From a checkpoint of a small image classifier.
Model: 5.59M parameters, norm layernorm, num experts 32, layers 6, width 128.
Training: soap at rate 0.0018, 12400 steps, batches of 128, held-out accuracy 100%.
Data: trained on simulated telescope pictures of galaxies, 32.6 epochs.
Rows from block 2 of a small image classifier, named by matrix and row number. Rows with one number belong to one neuron. Each number is 500 + 40 x the weight over its row's rms, rounded and kept within 0 to 999. All counts start at 0. Numbers have three digits each. After the name is the row's rms in percent of the matrix's.
After each neuron's rows are labels from the 100 images, of 14976, where the neuron reaches its largest size: "responds to" is what is common among them; "lies over" is the class under the peak. Only what is clearly more common there than usual is listed. The data: simulated telescope pictures of galaxies. In brackets: how many of the 100.
# gate: MLP gate (model.blocks.2.mlp.gate.weight, 384x128), inputs 43-85
# fc1: MLP up (model.blocks.2.mlp.fc1.weight, 384x128), inputs 43-85
# fc2: MLP down (model.blocks.2.mlp.fc2.weight, 128x384, transposed), outputs 43-85

gate.99 154:472497535510514453474502535570506523517549487473401500495528486454494536520466463538557495541523514516556473474502530498465554472
fc1.99 152:499508426509457594516525473417471508503491569555572495502426500506519525495542489457431522422452504489429515482521445514517382460
fc2.99 139:549463562496548497504475439484556450514523463545421517469526506491493491508472479430528510542490533506504478411499585516546548531
responds to: winding: clockwise outward (52); irregular (43); two-armed spiral (33)
lies over: galaxy (33)

gate.23 102:529552487484456547532500570519536504472433539480511435530505535490526509542573434436467457417550544465504581483512497575486506510
fc1.23 099:508532500543497545480455525500505522468476624493441503557502560499566468563470515545471500531469491514468494527473484539450497547
fc2.23 092:485547464421546445490534469538454448532511489505572506546540514576536436482445457457494535499511482484533451486509547466605539501
responds to: tilted (48); winding: clockwise outward (43); barred spiral (31); two-armed spiral (29)
lies over: galaxy (54)

gate.213 067:486548583531501552519472529469509524525447535538536479496502498472554508496529539535522461444482499456512514520516549503475461486
fc1.213 063:505543511578552424546484505507517571484546535521502462434541474471502489507454491502475524516492425501581545533437573468490534562
fc2.213 057:504515527475493518453573488492514483423515529484386442493510460431503452468534463465456542579490544506485449468540468476438554519
responds to: irregular (47)
lies over: galaxy (88)

gate.134 109:568489603527419571477510540514496544498453480439467461452594438490453526529536519519564504544518543557451531511476420493439523485
fc1.134 109:440500446476576468534485469487496444487537490549554530552411521573554469492512505489423519497471472407557454538469506489564516519
fc2.134 110:556488501548534519515417516514507455497474533479557503525479461495558635556498497508494456516529471544570543460513568488528505595
responds to: winding: clockwise outward (62); tilted (39); barred spiral (30)
lies over: galaxy (62)

gate.244 079:523580479544501532442502450440460457529505481489561563552538487554437567602497455488476555533544540460594478517480486447482504534
fc1.244 082:512568504488468495525456506400410548513535487485515506468577459524476540551465442477500549479492411511520470545433473501461464492
fc2.244 074:483512567493471427460521493501511557459509509501466511519470519483482457501495629504433566459533521505561513523500432581472480428
responds to: winding: anticlockwise outward (73); tilted (49); many-armed spiral (34); barred spiral (28)
lies over: galaxy (47)

gate.356 099:478500534519517441516523514485503477494491591582548459508501513527497595546457438444491497482511518479510448505449422492498485545
fc1.356 113:466555522468489528469556516591438464506491542452600503530539484532531583482480536505451493514481529467472512494521521525499591552
fc2.356 101:609471488472439422491476477569483469453527564425469487460547535431505461500508495432478513492516457511521477455553558474494492482
responds to: tilted (41); ring galaxy (39); winding: anticlockwise outward (39); barred spiral (30)
lies over: galaxy (76)

gate.95 086:434517566550541472498496487590428486506509507541530531494473453461509465574552537535495553506491462480508446530448498460495448485
fc1.95 077:496524532490535489489569478545514518508479494508533455507534464446542466472504555570599523508527462482518477498457503534493502501
fc2.95 081:481557512430457520482552446518564558522464395546546446443430474478490403516455517552539486537460479479446478534548505510535499368
responds to: tilted (38); winding: anticlockwise outward (32); lensed arc (27)
lies over: galaxy (37)

gate.71 088:513496553466553531502506532432513482536549462481496524544392436474449454524524512453486511469504403468537522459545428497456477519
fc1.71 088:516424498451510459508484462453450559511521520526476424469550514500487552494463461554563474461535523577557547565547475597446476542
fc2.71 091:526514514477525499569517454534442468462539497515591501549502493527526489553577494513508458486521542553492443468506443520507508469
responds to: ring galaxy (29); irregular (29)
lies over: galaxy (38)

gate.69 073:498459505580496523436484549552515578534400530473488502507476428457515454533540508495544494452571487406526537449547435533501502486
fc1.69 076:494471502472518510474447457528517599550506501473494540558508441446425447533528550421542474483566484526561543507492470524491456521
fc2.69 078:501517404483471488465508474523460489528534535505460470507525507463478576490530491527481535464525543593464510444451520558471473443
responds to: winding: anticlockwise outward (60); two-armed spiral (30)
lies over: galaxy (48)

gate.349 132:488507544432552462512505509447483566521526593428613573499501520567579482537516506485478531474468436498485472490437524460505433539
fc1.349 136:524458536483588494488481502517499508501506538421583481501474527522489475553535573503552526460493472481530521514467470422490447499
fc2.349 127:546618556530476519505493515415517417560485507586436460481501462407489503546478548413488494491547453446532477491473489490518505535
responds to: winding: clockwise outward (60); merging pair (40)
lies over: galaxy (68)

gate.160 147:473539533467504471496441607554495508477549555430516431448516483533484499416471519537517538547495531510492432504524490460451523510
fc1.160 136:524439446556480518547530471445505492523479462555441587538468481464536505507467497431432484481511473501458554504474477534496440481
fc2.160 126:445492488528497472546500526496523463541531462585540472467489504432544536473542503497560419416537482447499495462554523484478469522
responds to: winding: clockwise outward (74); many-armed spiral (31); barred spiral (31)
lies over: galaxy (50)

gate.308 080:552501497500525510485495456470527549505438486478567450483518537540517473478501557494451502536489470535516523512518549487502598453
fc1.308 100:452506531478457537461502508443521522523504445434538491478522485530532540458526552450509515480423499490524605505515524486488471458
fc2.308 097:482540574514436496483510438461500479492462489448504476439420524537481438501490469536491466525469517444551475496480549549451469541
responds to: winding: anticlockwise outward (57); tilted (46); two-armed spiral (30)
lies over: galaxy (61)

gate.240 103:488476444553540568504539543491523494496599545539496582481459408464482472539549477509519573502484459523484514495444478475536447493
fc1.240 121:516523521458445510523553554442471473510503442518520485501537493439546446507466545533514502500577482448511488466505508508552502475
fc2.240 108:540540449504488500483555527472459546530436517477439479522484469511572468509425463428488488502516468517499472487457518509468548498
responds to: tilted (52); ring galaxy (35); winding: clockwise outward (34)
lies over: galaxy (39)

gate.334 085:518452479508494463506517539500476518538470462477462517527488522495538505484492549536462514506520517506539564540559504501568440463
fc1.334 091:521477547467518408517508602488514509534503569478448547492505485565495564519487462475488482519497535557474519500466500512525465469
fc2.334 084:522422478510565556552507497530522518465481519473451485591445538569561544523415461496543533531422503472456482538497511473560434509
responds to: irregular (34)
lies over: galaxy (95)

gate.4 112:522583527572503533530487507471479536541513498527557479526523556504474510409493527475530587490485513484533532504525469503492464521
fc1.4 114:472526531486469539520454512484535532505488543485504543462492481533511540434459562497453535544444502523584480482514448504397502484
fc2.4 117:503492499480469546507582574597480492461467496485587545428544511436495525456486528523481502498517494501563505486503469415530532484
responds to: winding: clockwise outward (86); many-armed spiral (54); tilted (49)
lies over: galaxy (34)

gate.231 063:522469444506542519425520516464424501522465486555461464450474515507510566454512474464515542511549514482518528511519508428498516458
fc1.231 070:489508501501462484495420450489520375504486584473478486485443525457484457536512489473485450472469489513481460534519493501502547549
fc2.231 060:538500497544532470509529574444452423495398516541447534479486522486520435467551517466530455467531493407515455490469505486482558484
responds to: merging pair (46); winding: anticlockwise outward (41)
lies over: galaxy (83)

gate.138 077:505455471475462525542519459467566482580542460543446557459509544557495464513535433498488446547535488524493504559404566552508430479
fc1.138 070:448508468537541451491526489505548469447475466509610441450546504453520535462456562537547477497477497449468492536469507531469480439
fc2.138 070:472519471433499498501507471465536439507417535504464524521489510460564559473446449511542477543531466481478475491482522500486456419
responds to: irregular (32); winding: anticlockwise outward (31)
lies over: galaxy (54)

gate.32 111:527457501561517495484557420455479533576528465577467598556487465494520492475476505499541517524539552494503476471466544605541523571
fc1.32 106:496580438522520513564503567482516464491525523515549469498504529511461502577517557525434539524487471529494475538508455515528486507
fc2.32 102:433515576497533516471477460468476555519456510506509570503462481434540391467488520497521473446480464379475540544540456452504475515
responds to: winding: clockwise outward (63); many-armed spiral (34)
lies over: galaxy (53)

gate.296 147:488454526508518498522491498550533521544509437495519402539511503448472463463518478502589473482485520494463545494544525495446552488
fc1.296 137:431520502421516489487492540444499465457496534486486541500494583549492523513471517525416519570509560454596472522402506436523446541
fc2.296 123:535506486442466467504450511518515530499488477517494515465547504485438550480505556451521486541561507471543520580489531495562484589
responds to: winding: anticlockwise outward (92); many-armed spiral (66); tilted (53)
lies over: galaxy (39)

gate.113 141:503462498519500483523468518575495489465529538488562463474506439463416499509449531467456494490504570467527495529538509470581469487
fc1.113 147:512477508518465511554534523491462590517519569470545447511523539478429514513467512444504445415472505457528553499586547526553546495
fc2.113 146:492451486605466507454486503472480443549525511460524474517481431483446473471472473458473514513469552496577455447500530468519490446
responds to: winding: anticlockwise outward (66); merging pair (33); two-armed spiral (30)
lies over: galaxy (37)

gate.52 101:443381478537514472540522478497545538480511476532538551544523486533456482500514504540516519561466527387499461516547512456496459577
fc1.52 115:516419548489473494516504445552486513520494492514553547502509493561485539468519504522588515529468534403546550412557481489532540523
fc2.52 119:516489452483458452439493484505455529389526511508475491552489466473526428477514539473519490370438510483467497491498529513461504443
responds to: winding: anticlockwise outward (79); barred spiral (30); many-armed spiral (27)
lies over: galaxy (47)

gate.56 094:533464541463459496506460512517494543411534480494494519452592461501532538409502583480551586573507510470483561507562475533528435519
fc1.56 093:474532505548484524557528494457456495524467501487513526504454508561514453513458494471466395437506556537510472548458467513444583466
fc2.56 100:554485529556501497502462494504578535483514594501439513549477506483526473435513507477512466426501485518491458550530453480569496458
responds to: irregular (54)
lies over: galaxy (41)

gate.107 101:572476469462510532483608466504500508502517502387548438487540460488538489463513563513499550490479484466485475498506460480521498574
fc1.107 100:512524469487523541545598447516517510499464570464497473522566523477476447511540522494459586458524453468548495419512478510530466612
fc2.107 095:500398429442464490534486568392495492459511525466454548482544477532496540507564605517496447476495488526472498506475487484551511456
responds to: tilted (47); ring galaxy (38); winding: clockwise outward (32)
lies over: galaxy (52)

gate.106 115:527487554480494396581450591511535569542517457419491451553475469509536483522492506523567468431460584380487515500484509465490463476
fc1.106 107:527504515573461436501446446494494514519547541470514550560491483471532513503461544483513474488486486578421566597571506513452429491
fc2.106 110:443490463533482589477522528446530496438487538505515526488458515539460509431558504521538453476555448607544521487542524445498615503
responds to: tilted (40); winding: anticlockwise outward (38)
lies over: galaxy (61)

gate.133 083:540515477497550499447542513417511534481498527518460588498557570510526508548479447529500534525466492451465468516484470469471435580
fc1.133 082:548498511535473495539460519541553539515526426473541480552440494472486475431546478475558470479490469469559515415536535501488529500
fc2.133 080:488512546482568571402472534521483500497532492529538502549480434473448458544497532482510471591507495440447469561505501527485456512
responds to: winding: anticlockwise outward (38); merging pair (34); barred spiral (25)
lies over: galaxy (90)

gate.368 083:576448477532437527424556535497538563439499558512450556487465511455523495519534448561523525469530497454475424503572560474501572489
fc1.368 089:484573466525473494465545496531519555503447504531526484492504500510451534547494479531454512531471548476518504610479534540553543549
fc2.368 074:469507521573486501561510529488489511485532476542529495494443549488515396528554537448429531467472457459462582452472476537431564542
responds to: ring galaxy (58)
lies over: galaxy (91)

gate.344 097:496469494528481475476489464539503550473443527544552475512574512536453546547451545465449463496511524462474581417497556469504456538
fc1.344 090:446555461467521541531493541534483527502482476452532511494498431489461512519509539468436476457462515596507441568513549509514475519
fc2.344 108:471543494510510557507501542580518478536472475479474435514499491494485537508453438535515494550510463499522519501503473626469499500
responds to: irregular (37); merging pair (36)
lies over: galaxy (68)

gate.277 069:547479555482459521482529508526473534549518482474538385508477513421546507514469509420499444469585537513444520465485478504503569488
fc1.277 070:479460499573552536558534498472476526475514507478478555526483494476534496476532497499476557517513467557594503506546534527524548535
fc2.277 055:470507470445409544491504505500488517535518514508477562479484553439505525506476511479501440506455500558511480539466471528432517502
responds to: tilted (38); ring galaxy (34)
lies over: galaxy (48)